{"model": "segmentation model", "dataset": "rosettes with rotational symmetry", "train_examples": 195000, "image_size": 48, "crop_scale_min": 0.8, "horizontal_flip": true, "translate": 0.12, "num_classes": 2, "encoder_arch": "efficientnet", "encoder_norm": "batchnorm", "encoder_activation": "relu", "encoder_channel_attention": "se", "encoder_drop_path": 0.2, "encoder_depths": [2, 2, 5, 2], "encoder_kernel_size": 5, "encoder_stem": "deep", "encoder_expansion": 3, "encoder_widths": [32, 48, 72, 104], "decoder_norm": "groupnorm", "decoder_activation": "leaky_relu", "decoder_weight_standardization": true, "decoder_widths": [64, 128, 128, 128], "decoder_blocks_per_level": 3, "decoder_block": "plain", "decoder_attention": false, "decoder_upsampling": "nearest_conv", "init": "torch_default", "residual_init": "scaled_by_depth", "optimizer": "normuon", "muon_scale": "original", "lr": 0.017, "momentum": 0.9, "nesterov": false, "orthogonalizer": "polar_express", "adamw_lr_other_params": 0.00071, "grad_clip": 1.0, "gradient_noise": 0.1, "ema_decay": 0.99, "steps": 8200, "batch_size": 256, "epochs": 10.8, "lr_schedule": "cosine", "final_lr_fraction": 0.1, "warmup_steps": 410, "weight_decay": 0.03, "adamw_weight_decay_other_params": 0.05}
Rows from block 10 of the encoder, named by matrix and row number. Each number is 500 + 25 x the weight over its row's rms, rounded and kept within 0 to 999. All counts start at 0. Numbers have three digits each. After the name is the row's rms in percent of the matrix's.
# convs2: project pointwise conv (encoder.blocks.10.convs.2.weight, 104x312x1x1), inputs 0-155
convs2.19 095:469510493473526542483476531519524500496531534501473524499506497470464499530509522484500511470469481474524483501487468501510513477543505522509481509521485464476491519517542458492430501482479523453504498527524458511519518469511486560521498490491510489496497472522505502499479511545509534501523497488556469535463507569547508553507492478486495519506520542488483518531499530537482519490484507533511497489517511481496461519491507493466468482531516487494518502509481497444498
convs2.20 108:481519517523502500479521562505508501510521431544505544524455439496551542461507494529501499518526474527515466518519483471490475485483558516505491494476480535486481519511486547537500512567535501501509501515499505506507485515519518525523466485484481470493512497488451474481512514481484492454477502529490499472523503462466472474514512473482510490461530485536515504451522502497492506462502512457502535541538467518503525504500500520477489510521515498508499510517503509472526
convs2.21 104:470522526489487515475528534470500505533480565503480508481512479508525481541550453511506453498530478461523539476458523561501500485495510501558499519504473452467516460516475516492506473525496495532495542492573490491520487473475437548481524479470488488470515506503517527512463532510512523496484448523526497464470488498517496506515527492464494466519482478478496539452551488500506512477495465498510501499488513504484483473526529512479510475494520512507518485485516494502516
convs2.22 095:524503545484546479517463473554507473491539477531476488488503451495508483509514509533470468502515536483496482502525499490486460526506497460471529541488503512519548535492497448511534521499461495509539472471511466507510482485539515511480556519492480496543483517494528507543488510537509523491468538498483486526504489482449545466503457494485536522543514465477465506497486507519503510509501557472499481484481478510497499493504452457518470500497528479506523558513495477445503
convs2.23 105:510495501511558473505503468509516487527504504527519456488498509448484528499531523514519494467507505488511479471524539476515511481492515502506513556491481484542437529524502486517520504507515469572523502556512521500525513481513447487543517493495505479498498509485525508509521490536501483438473533497497498487493452460501492518550523489559510460486497527513536485457549521467489568497504501504500508468537551426502455526484487537500492524473497462487478495464495498519479
convs2.24 102:560490514499509481506555430520472487527489493516482499533524489497520502506495489482502500456493502481531512516548505467509498486472492500490461457511467499500480501490538493497527484512497514488462473496496455481491507508490517515500473477511505468503475476493508484505500496486498457511516461517527481520533509425507518522493472485447498492533432481477504472492464479483504497470465514495520576517493485488512513481456440485442498507532437505460499486470505485498511
convs2.25 103:500492519534535481485553505502489524546500482519534503511500495495504481520563501494499502513434514514456502521458530530499445516507518518529535507500514473474483546523443494530487515507461528530518456511496512478549477508489478511519508463501522441505499473482512486522496490504494513504456492504502503499468482509550483505525497540473513509466493510518447496516512485511488484516485506498509496518484515483518495535423488476521487500495540551509509492465437498525557
convs2.26 098:498475516485550519555496487492502507515475545478510555514444517513492488506495464542459456513521511534474442518494500508480506472462505462512473509539516523547512484497503443512508465498506496504500498498494514516462507493518463542488487504516524518484495497475509491496500480507482494518535489518504484477513506515478472516517470449469486476526545509499499529529515475471469514522493448491491543469508516471482504510478505534499538501510464478474531482470493533482523
convs2.27 103:499480502511496482468472535495545548463498504508520490489474478470476518527477500542474515494481467486497502518551521498471512498472532535519521552543487534526482507458511477456527527517499517501520512490493516510531504505478503512488451496477529511505494522544464516490491494532502510517484502518511512507458499533553447501500504513515484472508536498496436486512488490501480472548481540473514497515472530492504470476467503486566500506524499472474539499546463502487503
convs2.28 107:505512512521453473531524471512500545503487460463472542497501441528509489473527510506470483510470453464449487481502492510472489477501528497482474519478520538478464477472517469488531519494539524498482559513534462544478539468484501506477497521547505531490519509454524515507486451466535510486515502512493505505476458489489512485492543480535502506500494529502490471447527530475509515466504518499499461485546505492481498477502476507504507477470442493510460501518508481512526
convs2.29 105:486455510487492465500481544509480493489507489533500544506489517443466453542510522483526503471490527458545516502492480532482555479493546481500506541453528514448474528487497455491485488492497538522483484496462519542474506500485475513496508511462511461516530552495562502522497459525514498514488528518550478478483495454509531490442502549505478530499530503470535482505538488499531494498503491473497467515519491464529460495480487490503509512530510475537517492511544509465529
convs2.30 102:542495451497493511509509493491476461448475507545442531472505497518476499510499536512512536485465516466539546483490495513502516527500538508478538517479498513502473474527533483525473449534467496493452513517478486512553493518528475499502524467490482491519495482494532449495536543478447500548512521496481478469501470554450494486477483518525498508476501499485491526501507518504495471506481502471516487475505548519544510510534538488520499506489500501499531541491505552489506
convs2.31 097:506538497507512502505504467442469541507486458468451513432512479530541510521496510485491507500461488498516502498458536450543509505516508485504483500541473522480526512502444516488479498565501455491515510473467477496544469545526547508503483494475487470496500500524488497489488530527531483486493476539506537448509489482478502480482541487511491499471533500526486511500533475499519470534470506440522509486493504490510520512525462518524495529544528529502529501516510516513542
convs2.32 105:484452551494499472483495491488484541508479498507456524475501503486495474539504493528486506514507474496516523478474490477530484465497553474448488486477508495482480500450486542510490478472491507487466524533436503491521496485464508513526487453508570502468520537529459493547515484490564518471488546512552529481506531508500506461455531480511499468469496504484500479477440498539523515498476474471519532538506490467487516482487491479493481490532500504493504486474492510478493
convs2.33 102:476484508511460456513497480511538501519538497488486505491474497496512536496480531509488516473511542541473507472483440481508491509484530470499498480511570485469468503454495486501506497466508530507452525474485489511515505465473492520484515470480526507519528496503489501530494473552469520491524509519514499489486506483478529467510504478541549532526502480474500473526531506531466512519521534520499536500517488509435490522480490503536444498479526509528508517495505515494485
convs2.34 104:497550493507452526476472524492496451508531498469494455477476487525492486488561486457499545505493501507478486498455481493512531471512451472497461496494455516508484503506477484478493532506536502541466468505531527521509483533474520542511534519488475475453512488512520522480487473485502491466535505498486530520453516502506531453490576479490517461525458472456502500486525480492518513452482495477500491506554527480495517497537474510495479491482435499479466505475522479492465
convs2.35 100:548516498506504466504513473489516525557501497484522535526459515524470522534481484458493509512483459500479573476522498471504560461505475531498516493538498490470500529529502527507494482503547522515510540497510554469490524536451502485517475489494481503469487485516536495475519463502503516505499518508519462471519518509504518478542522534503467530472533485492471487537456518507542503500508521525515532540471495525475492487498532494496497516495486505521493513502525489458498
convs2.36 096:511538467526544522517486487527526472447473465472473468481514525471467493490490530503492503485483464479484525516516484490488436496508529525470508461507503493546492486527503497503473506499551494527507547527499528523515517493495472508507481537527488466502506488496514507512479523481492446524526522475475512589555463518509470489519526560466541489473479506488513507478479528509523487484505512454501474481491479494481494518483508546486512514504550494492497531499541517455488
convs2.37 101:478540463466436520545465511490490522486513496531504484511446477518487558508504514453511457504480519479479551551505511512491498478503489502513454488516493532517472491503467463560530507500522441524591514518519489475497521470470465476537511487500474490493521509507509469485496477491541490480477475510481492529460469541503519438509470469501526490470475482516476462517473505506472509446468474510491471416523483473543476506522488504469495516505459519511510466477469495496497
convs2.38 094:514514485514527553513471504490460508490524517554535489500531527527515520552462512523458471455539520514471476476469507509480480494490542463508477514529527504520480469546532475481506508521530477569498479567515492539565494486523479482524505488545475522545518526505489484532555490501487470466486525507503547507527484505514494479462498564516493485521520512462503518512525542453502493482494502526523529512520501508523501505501459497493540488474505517530520465512506498465461
convs2.39 095:466490516467524473505445479474493499472531507462487456523493493522496486525501498485522479531518511508452458494490461476520484503484537489490486520519531470462528502493521508491543494511458549475465493517513551488488445453469508522516509454503506498522531525508514471482498504482516462512550538520457500539512525515504506495472530545429543530442513560462492466507508536503538538489500523519477531545498497470461510514521539461492495479500534507508493484489515538527498
convs2.40 102:515526505499520499501525458470507497483518526437486525472542477523552532503480497488477468460447484552512566473472492542522511504514458536550528518528491469489484492485490518488503561465521540464477538528447484481477484517510472517529453493508513484478497489501482485507491469456532499528481495495512548510488495495498517485508486511520475449511522495487459569481476492518472501501476532516519520464537482511481494469505500541499494509523485485506538512509528524488508
convs2.41 101:502534469510478498499492473514457510493500510494525518499507527493524520528510479510484483509492504491502459470491497539487468518509520493509514501487481469447451510471513536486465474507456530504530472472562502493503502505531476452491501491505518475466518439506523496561435523504474476504488507497546517525536520505504517523559477552512555482468500492486456490506509498506471434513491526504493513507480468479524486526469478500477525540470506492494507514494501540550478
convs2.42 102:453540514472525499588510493493526487526487498461515510472477512473491547463505496492495467499477502520513501511473509521492473532525525486514491461508519502493478484496447491457528470498532495550506541508529523507522517495485443470497495471536513536479534493488481490515540524529518551449509453504518483497545465559477505461512482505480510485429515504492451532534504539445492518479515514512522502469530521495495511495557513530510532515530528464488513507526556451551450
convs2.43 099:474484483496425510470488497494512494535507483471487471423467505470500491531488493523447461518505501520502550460461500472524472515522547525429495522469537543501533483530486550508497510509507459447545477499529554564453515518467509459541489551552485531510492529494505498519480473499495518484540492531492496484506488535488474552545484485525507541502525489515514540506482498484504490505465451498481454474521454510515484530546496502530505510511495500552501556491550475483510
convs2.44 101:488519505485492505506519498517447488515501525485491504516482516533518497524499495511530504483506502443458518517461516514513497485513528491470533517487481503521505527494495517483489540482522495500467561504540469481474489531424517511521497535493534496480513510507481498498508441462475472493500479523500456468475519486513463518537481480507480478505461499496490504496472488497482528531556497564456478519458494472528468552500434495495532515490450473481493566519465495488534
convs2.45 092:539503497489496448452516477509503502532494493499511501517496511498493510502557492478518477481503473509472448528513527519524517537492513542508494477476488541505475468493481451537490503453528466508505491503524487482486505474459504492458518527524484452498481515490475479486450474524469495474504537533533499463551514498459471523547498542497439470472490447522488473457515505477508480502493560487529477499464513456494506503489511497529496522487448549494494499535476465518488
convs2.46 103:550502504511468536492473541540484552507544492519524498548531506484525491514498496472527551452486488492543477487484505532505524489521485518499480522504496498549498469535497500496509495497509506519497497497529523512509579496500470561514472475514474512505493507497477501522463526464498511501501471470532502474478501493479518483491536516523496482511481486501424519483514491510468492490551470495481470510510506547491498496501452466496477488484506506499487508504493530481496
convs2.47 098:499455541517474538499511514533538487523500505526498498448495520517496520518497511516511494527537512471528490530483512507531480504472563522433528498511507483472516495536511473531480478482510512495483539512505537535487538477454539484457515494518534483550529506517502471488459521542485516489533506496481474477531512510544496498519510500535529534474469540486536545520521506485489476561458464476529485514525540459489501512538465521551519514536487501475513482457489492502470
convs2.48 096:535470486536523526516529523502520567463497540509515521419446483501515490459494482510524516496494483522521503547523466519507533522503516484492457518511523499512491515539500485530502465509460487461482516504499465450504467497522549520494540496513526479519499506506449496471515474541508512521486469498453534519476495445485482485458486508532512474503496494505527501525506535505474448470539519531531513457448486459504481505498550481503453453468513483477504518485499495553519
convs2.49 103:525473536511475498517505530509470521461490497504502459470485473515484493498484492459522475509571516514474479514514539507513486470470466498496493507534475516473498484529481470512554502494501514517484533494503490514513457510506532473456478457512517516526478488490467450531501521502520478503524532486519473479462487511522504484502466533534520499509484501493497491516491536454476483573493554501489495497521534520541514483481504490531520544495516502523501488492463489502506
convs2.50 101:483502519517519517464492534493527495520491485489508481536538531510478475498512540531492536517519485461509544557492515499500521516507501491507501484489491557533549474524462512488481526465503456461515477522542476459513498489469490512486495530490505462501460525499513528450458469516493526505519506502497530509527468514527514501489505509452478530511551449480468474484517474486494524507483477483490496502477483502480474518484507531453508511520555479528465492531498510520449
convs2.51 095:498493483507498508545485468500516553513537483517478530536494501484491498499457511529551532463512531515464508455549495492521455501503538500509504499520525498538486505505492527522506457559470529472467505492534479463529504470471529495501483471509543479546528520535489494485499507511539489489536491499462508541546487510524527476477507497520485515519509498481540454490484505527456528508486462436522484495455505506480509496503475503507485487512492529523473502487523556502515
convs2.52 096:547533479488504538524495508480547521492511478531505519506528527455520543479505526519492500476485497516485463483496460529492504495506489508517485527505493515510506475462509502490455498520481481476496578502513502507487498492488510551537529490536507504511500520478545525485500514505500501476504460505488548493488506514462494471468544501562475504522484504536482493467463512548558491490491528527544512416544519465498505507518530502510548514491498480482526525514499528516469
convs2.53 097:496535498491559471550472432552519540456496526507495540533557484467517492513509469493512502498462472514527487527491528462501498504467526529468537517519487507506524483495516562516481492511495525524517518532517515495480507558531490530515544544507481499553490518504493512497493554548479484506476540516498479484486503511522563511507455507516522504533504524505481504480475535513499490503508486497494498476514492482482513507560505478506518489510507520512555491526523525484550
convs2.54 102:512497466520479476509518458497503468569470501505533454473487461527477557484465507514494496505511489514525476460492510466480493501460514509535520483497472533454502518518471503548488473489511503569445463505459487508500494486538462480481496513500507530474507473551463479510486501518517525555454450484521528492515504478524511509507507513513527485491514506500447557495506479459502459517502494512522527509489490487489489535498489476484520489447496503499515489500423482525509
convs2.55 105:508501475526530553506522459492521502528528486518522516476501482507486506526489527513539511545497515471522487517499539515510504510504505478501478531550480503533526504516522503477547536467470506547467569530514493494488462519475523483472530513493477471498515502470452483442477493539517527457507498521507523488502492543433530502535473474508525477525523478514517469512524488497464453481524477485463501475505531512508487507491505522494514511457502498522488513485525530533497
convs2.56 097:474480514506473465533495501549475446502521531509528506524484490512511493472505504474483491501519479492474467551489496519533518516520525512471463501469491506464515490515523494530479467485494461487459488497488485500509506496468465528519491487534524491444544514545472475481472518475463511510522540491501454492488526484455479476501543497467502504487489498481496518464508464515503516527480521482508473463479520493511521431507495494470485506514494509467566466508487450510516
convs2.57 103:492483533511484512483476454498467504481516503530483484501483488511496511516478498472474518500522493493532502536507498518454498504485477523487467527467494500494544456483498491478476465470487542540523524448454490525523481503483497501450492481522493487507508456470532493500456512536527537499519459497485514481498498470559464506479508473477481507509511513477479509468480466484534518467518512508484484494486524439507513501519501558516495495530499491436497558508467504503549
convs2.58 097:520496489486510530522497519535561518439496518459451528471501476527501486504453499496490504503483505452547511538514534487525492521514511485505501508475518469542490516484493483485481496536544516471511495474458494491503471491474490505467525527529442520546516500534524454489529506496464520502503470527562521505515526453465518467483465482509541477502528512512505508512481516474486542481469503494514520502491489484512482495501489501474445522490517499509560487511464539528497
convs2.59 103:482454454481527510542517499504537505490499493505564491502504533510455525551484514505506477487470478486458558504450508510510495484511513494498473516462529449502503505490512541458506508505498496511464485515495491459483511520480480586493488514513483487514451501493489501526509524442485518515508489467496466505513517540519513489527461521462516495494491493485487496496508510477503476528498478538446495527492506507533520495511479508468479478508482474470500472546497480485527
convs2.60 104:524477482448521496471456514433500481503490529487535519520540521495535494489502505502489499517480509494481509552511498515467514514518506540487491482470458487479491496537482555487489534487471489492504489472520507481461478486468473558525522442518483520569481491497477493508497491519544522553475492461517495497524481516469469500517476503519459505549521472546503493459499508481494524492453505486475499495485510490491493451535487518504523516462524491467447508482515514511526
convs2.61 100:477464533509511494485503487481523487486512455511496497482521502495541469513505500510502544447530494508512525464443500514473515532482483499497495536494546501480524528499479523496484490529452482467487491502523484516484491525505489470499498549502491488490482488506495471505477494523511486515525490524473433463487496520527459518484521525496484485483492472527549507497530496559480488530450464474522524494514454511494486503460494497516443507504517512490496518548520531470525
convs2.62 095:517469455528488489497536531490493520547507496484508485510522502512452533519515451515538515504511498479525476531509451521513509467559522502492460500509506511505491480545511544471493473531459479454478471510509485492538524524511460479467499482484427433514540516487498468452483539487555494504539462499465506536503517490489493526538485461495506505504499540519515468475486486499453480503518541490494500519491517497448490451486542467479467478480523479463449492518505491479491
convs2.63 106:501513511505502502445508503466509535475550491515524530491512522450477493480537507454495482511482538502516480482503504449541498473538492522523528465485476495537510485520512480512542499449494483536486484527466494510522465484482499543493492502519461474430513462496499525512457499490482500523512468535498512466525551467503480502527517478522536493524465512490512479507486511497488479501518513465550499528475436484512515495455525501489525510477506499482505498533506507530474
convs2.64 097:493492521525519488536491476547481528511472493471517512520538534521516512499460511544501508483512523450527470520487541487510520502487520527482524491456546486545511490523487524475518495487473519547514483519505513527479468518497470491516510481519508511510485536481486525512546494468534526515506514474490473514518468511523537531497471471512471501519477503495515477513537522474452521522505499526507556510469503487510533544472532499518495538495508497514522484467497501474516
convs2.65 104:462530528541534475468498509513517497493546554491527525499560526518545479508454529521549510501478521479528488495496527508528487507482511528510524455524479541479485487473477542493442511507493546527483508507482507522539497482497472487510508468532516479537531525494475531529530483462446462458465477526462506492483474484514476477485532494542511499507517531499512490498502514530472476548488492535511499507503510468458478488526468526557492514476512452513472494527464519475499
convs2.66 099:524483520530496505522520502450479496508544475482554537512507514509467539535505455498503485540491511507527479518492513512531523538490485510497499520511539492524517450476502478507431473437479493551501542529525522439532510485531472515466463500486518496446527520478509515503506462490525470497530505462545503536498471524506520478446480506548476494468519482531542494487464518523509548502494515544501480475473559499534514505534509531531504490535494536458497477514531511496492
convs2.67 101:476495508482504508547510489497512495528504541504505530514470493472539494501521472477473533472522500493489446500520523538507464523465505509509512493469495496504474505496489516522499473520511467473522520485459495492495553513473486467505474523533516518499526474466518553475517479508499498477455487494487536504510515484477501500490495510540509483496481494507482530486498481477531480471527517518480478468537485504504516492499513477530528494516527483534511487504475506487531
convs2.68 106:517493539482468461494466496505491441518467463530491461507496505498502500504498489473503458500450502489455503497457511503493469534510461495541500500490514498479495518511516481529469502468547483490583492524469514459489428503481470524522550527519502491532499500454490475487476480490476538513496538516534490446506480501487557490518461535504483532462502475469474499526504477505479507495525488499559495505471478489543463503468505519523489551499515519526456515485536485512457
convs2.69 104:528486469544490488429515499488521503521519474540468526481465517486480496473497485510467494461482539513472489495474509504474473502507481496474482468483481523515484538549523488529489511491469482500494446546505491522466477521524496501508526532465509524496503502543526466519486498488496485517479524506477467460478498524495510511542478475475481504498538540511526468495536529480457491491519524519539513454472506458476512498489405509538488501544480487479493496509495457517522
convs2.70 096:533453537508472542483512472515482491474508539479528500482448468508495474509486555497507526488504504487531495511446513507476512468524448508502434499530547495495491502479486489517503505506511504510501485492490513511502473499512493539485515529471472479458482518465454537485477497576501480510523511469464506514495475537467514500518457519529494481506515524498497492525494516490502509506507462469478469496448465462498465491479495521516509541484513474523504483499499512509462
convs2.71 099:467509484488496500507497509476514521472541496467508515507502509526510475501503492563560470514508490488496543476497502451504496469516507533460520474492534451522475506492479485471513469491484523520470555490500513531490517494453552512502525490496497524499479485439472484486490501472527512520479482529462502515472475487476523490454521476553497526474508481467524491501468542503506443514497483470468510486459496497468502466492472439520509490487513507488492467510494490466496
convs2.72 101:449524449448492497535490481501500533494490487518528491467494462492491565492488537474552519518463451519509484520515495475531517510494491509487516469450502501471487494543531508505494460503549458517529471522536515495484466467497531519511493476513521529490455483512530497493551529505528538491470455512469452476539501491506572525509509544497510491520476522553507456488492491516487491532487436541494467507479497458493465487496546483528532464490511531533497514513477522519503
convs2.73 100:491562487559515520464510518490458526523486496551431509494472484481504504518519526527542504548525552523492459474512463509492525493554488556481477452472523547505502447486496500492488527470512536484536488504530486558554509518518493494515506491485525478490499494495486523487489520468511479546522531477458464515552475529492498512516512500543518536487503526461509475569459482510464513488497508471503505512471520475526507494528475458504483493517499497486496491513523528501525
convs2.74 095:520530509463533470507479538507495511491508537494492473504489481462439484461508517506475450480508502486498507519527541472501493546518474542518515492492484504501500503531489551495493496470489505507522510512519522500507489495460473504485434509487544510420512464507493538519474448491530528523532478457516509484493514528451523521490541505446482534542503454487487503475470527501522472463500524497540540491487516491526500486486490507516517497508492454514516517508549503511484
convs2.75 101:501496505491478473503500485488453565481495467539525478511464504501489515485523493455503491476478535527476490522461534496479477514512507484537487523505522498468508458464481493500465499501508456499449504491531529483535438506490450523490506477505498486483495468492474491512531539504539491490467501501525475489517517513529500501512495503497506502529521476462494522500494462481542432490504504529521518517487504521513450484499505531555489491532496498474534516451502506490482
convs2.76 097:477477460521535453505537510499524489519523479512469509472479515485518464528487530508456529475519488466560492488500504512452494508470532489467468472547473549492482478483474493556562502502475526492535523536502475518490479518495484500501511499530488525455493459499496470473473539552501518496468478502502483507482500521501451542528469432509504496495503529497533439491522478475522502525493472473463486468482488489484545516513521467514499518549530503519487554501502490495512
convs2.77 106:503500505479476496501516498535535501508517521515515540474526491507517480530515552514460504504454456537492533502476484532470470524482496524465533525522450514489482548502552493492487503495524498485499516538505509497478538485481497484518494497549501525498522478498502504560502535514505457505528499497515453507492508536528512490517498548532461541471517532477479500564521518510487502517532514523477506530542496469489548502514438451509507491514532479484497554501493486482542
convs2.78 100:537508502493477447490502507502515557475483502471524503527487482494464482531579466457514437449523490483515487497453503477484500505487479461447493494508495497473477442457505468538486472505527508520523488473535519464493509440483456466527491511491488483485510526498504525517492510490501472518490489510527511503478477515509532477535477543533513451449497472547460510552472448495468452553504461513506496493531464542480492469504489475464466496520465530520497476461488492533463
convs2.79 103:542509468494520517476492498553514535516455507460487500492502493497442497520523487441494522491440480487511506499489512513510476469525512486493539500541510492480505471496493486492504503465450476473515494505499477491520458509474472444466521468499525467489521515488488500449500461495484487513492455465504464500494497452516505508522493438496497469511452474533539522478530463488506481513482488540528499484531476514477476531529515451465439521531522465533535492453442473484493
convs2.80 094:502561464481512514509532501512525452482514474502486480495513499505499512531522512478447489513564473523515464478497551441504472488513484468511506531469453481516491499488524477489451439522481497471505435526501507490498502480520478509516478491491487537505526491533533477473533486516470492522496487462482535506478507532515511466474517491507497507532514437504482465512494540515490493492498484465488466505517516533527511500535491508516485453497467498541535518492443494495514
convs2.81 102:454517527510547466471446486516480531469475509509526459457522461484492482542524526500517486552518537536481464499510518491552512514494445475484509497519474461500552514475547511521501508520517515520471442508495470465485522508481498506473533482496487501462476509502532503489490539494504487477513494516481574471480483489475530468517493484491529508518529520480502455430511483505508532504579504526470507513509491534495491459473544471518495519508464500488446519497474530490505
convs2.82 096:480462519502520476496506501496514530485503481475517500549492477446492478468479475457514509506542523492497471506530503492487508485483467518480468451491485539507464500506525480521449545507506458473470490507492487488508476495549497464491498525483497492533502470498500506520506422504527470466497493503518511505486507488467524485533522532479487480507511507484508489515535508535454520485473470498510471479515506508496539473513486463474512492456447507499524501515493467510510
convs2.83 103:501489495479537523503508480499521467504477525487501470507459484469510505524513460474469525516506466512484473494524504473527518523475483553505504466483476526535456497479507543501512490485473506502536513504512493523475515501486511505441510505468488526532472521471539505506501464512479522465461551524515518491484522468493494498496542516555522476472548496533542509456455524472499501478477518501500501505488528497518535488522474518511513501450511489497510522535485491461531
convs2.84 093:550484468500528577519485460545500484509516499523499531531499484439515503532485521504484513530562475444484539502525494483535485525531495517452529488493469486504498518490486499475510467529473471492483498466526505515463504477503510471463467518508527546481531565524514530542513493475457488537555485510526498509523503479457442481524466500483536487477521522598489472512477496491474459502523473458526511460488509522492463511489535481497504492500475483488474486465514520480534
convs2.85 102:481473468517470549486445492496508506500485468500512508517479494503514481512510525451540499508504504503490509509519485453482456537497497493511475455495485535505511495514516533502506486494495539510465508438454506545477462549479526488525497508485463505465482478504529485504530485540506492462444540523481482461480513540506500497544471489479474525491462495474459477478498482452460478471467513496464497479550522491537448494472533486482507485568491511517533471486474482504497
convs2.86 095:495461486486521481489505474517540557536527484494479507459513478528500511496487512457475510503485517457480487447513502518508534480500467525546489484502536490497484509499475542486509502491505478514499529553533539485460491506515509485494510489472430528519470526569488505516502498514531549486502465527496460510523464489491481501474552489462470488519530500521513496514486457497482520505504477509480513516519509539465426464528500482515517499431425571547458504478512546496506
convs2.87 098:517495514520448494502519550511515465518491519510504549525485511509509496507497517488512481475459459516490487508484506486481536528508478490503442483458509480473499502496476478474515507491493504516527485460505527526511522484487498451462548495473482495536499502505508474500490462470505585485502458503481532480468492514466538472488496516496484478497497481524490480532462485505537515496485476496490519498453518501498469469509550529494453524492474533541504480437500484542469
convs2.88 103:585467474461501541470548496469482507533495527494547498497489535526499460475500545507519513514483544509468549459506523493524515501509496541508486471518517506514484508474532489500467521502496474488536489512509501522550500497476511473504511474527446526477516482486498506533506494492495473487515510476496538508513518473465531541534476487536465539490517495511475549532502478457482503553457521505545520504503532470470514504498465445502507487523560497522520500540474487476493
convs2.89 107:547474496486490502507545483489459512493471481479522498433545466485489498512556522488504494466481514503511505517478471547509478534528525522533516533483526480515495483503503503471514511515475538520500482483454462494510511511473489508522561534537523495506536559497497542494473552530486539513487509515525478444494509529528480492534502497483503487457470508488466474459494468552498510485518471542518471502525508509490502530466517486447516485501509549457540526459523514506507
convs2.90 098:469543543487515536546529523512490535481521539492508524539509560494566514509510510538474527507501506473527454527520486527483513490486508520470493493524517505533528538542471495499524501502512547499527497466472499512511540492499485470465540522461518464473504536499535524511487486516494490508513472472515541473495491523492480490534503501499452449530493488529489490476488561480448552503468524499497495527510474538552520503510504511501498531502546419533506493556458504493517
convs2.91 103:526541536504532533567481536509510508476512432517454465520472507528508521500489549495551491504525461542534478523484486529479527494533502508503508515527514481486506472486518474497494484443495498518491519535524513530506547497509526509533506464506492520507526481466513488466512486508483456485492527469492499484493535521482474495507538509503496510541524455495500467464504494533476506494471498525523498499532536511472540467454514497505565478504475548530472454496494486514512
convs2.92 103:508493476504494481496483508452502518458466527522492495505493471487518493515540497466500474524523488490500466489482482519487522478491496508525514464493504469459529518555529475478504527487498508550543473477481548481480554494525551482449550491500488509507499547498465483526458512493498477487507435485516470493479476503491522508480509457517507467558526504504523494528526468461530512452505480516478500519486492506504479504553509475480487542511418462506467493488451547494520
convs2.93 103:511483492516485509463513513520491505520498534502482520491547492493464519495460524514477532471508482495489534501541509477468447475476527514474494479515542519511511538505495490491467471519508509498466466480479506532463507515526457471457475480577525476571511505540457500466470454506494498455473517533512509487509492540518464503506429520497499504504534484488526456419469515525498512517523491469485487481509482481518495490515490523478516515524505513514545480502456477482476
convs2.94 103:477530511515493531478503449522442514513464507505477501480536502570522487490513473499452491477520510524527464501497503519508462515491477526469482506511498544566501549475491550503480503508479514523501543501447483524481462483508524490549499513552484518472469515461534531536490521521532526497477473501516513505453488520526499495512485487508491493453464493498518513525530520481523499475503508506520494507511490522475493526495486510444501536489517561459494493520492511521499
convs2.95 099:497523501484483457510522456472458446523484524511526481542495486497475477491497517451528473526504487481495491475474464516503516470507511507485534503509509492504488520511486466505453487506530477494527511466485526513510487523524509550516520490495533504439503465478528560506480460545527453410482472503500501423509513473513543513492544507450479462482490444480498470503498568477495477497503504512474473490503479466469519494486511506529514475472527432462549513478490479525494
convs2.96 089:460474488503480486501489477521535507515497469502493450461530491503559539502480531470516486510486542476480517494494522468487466475452472515526462536480543532486511515485489509496540509499490471506438525449468513493454505491515477550472533496478511501481493507533527484518482520507475471525503502511484489505545500503470498517483481462487500446499518522450469517438471484529487472537466504471489469514509478447458523500511545476514519439478490516525484507493508488492484
convs2.97 095:496488475524516508508505501467496484488494451555465500443489496523492456539531497529520485461506534494509497484510487504462485514531477501521474518507493484493498496493462520472465478491558473498483479514537513534492488502463484484521465471494498460527517506494502474465513484494566481516479501501532541506513501459499515508473482471473490489515484484479530561453477528493488507492499464447505468528504519532487505500486517487492495497502509495437493495518486464460508
convs2.98 103:529526505517489523548461479502533517540455496478522524488509490515518471511509469509483498538517521487524444456461495509551491490521501458497466501474522524441515478487518494450457497508503495509480513508517516458461486573510488515545473512504520504479523530457516504497498517503491482532510526520495479503460506489447497475491475514494515499502497481461517488495494474490494461472494528485502531453533511533515515470488559482505526524489471521467528518486497491469514
convs2.99 100:539470514472515497480502504498515508517488486507529519511509485497482517511516537519486447483538489509467522467513519503512483516477537514555478476519490458483501485485513474481505484468470494441508491495514495492525494490536454433504509468482491484491521453512472496536492521501497522491473496516525486505480465474486516497532456526509549497508477484529491492565495471510492496535482516501514508480471528482502462530473479507524489506516513504523538503514498438544513
convs2.100 098:521509447558500510488511517520444501519491521516516451492446488483510539484470482519508500465513484459484538523524504502500534510483489523525468481511492471495547451516519515497474536469512524506489534515533489490500493534514498492497481455496522513526531474503423468463455483489522474458485466538515489561486495484506542522490471516502526482506495499481501472509515428499544480511469534503521552504529497500468476475520474488477507509516494505486468496529490504454494
convs2.101 100:490497529508560447514510501553464525517511472450466469491518507504457546468509497539481508547534499472497509503498469498511483499477531501494463481536540532503494519499514501521513456519451494479474483464467504466505507502536519512505494484537510519526512439524514511522486483524515500501496480507505492462544535458509509483563528498489501511495511450534493481514510508541480526469482493492499451528529481488504504472493494525457511468535494507495504497482504455493469
convs2.102 089:482449513510510501492518469529495479479511520493480491498492480507508461453530453501516529538537486550471477466494556513513534532576529499505446488544530504508524484504489473488488495511480445516472477513522509474471477517520507511497487525509550507417495467523481512504491501513506504486502530482544437532500497523541490536464475481477515517527480508506450467542469490518526498512459488540442506478504488475475440478509514527519506494479532473499481517479498519502486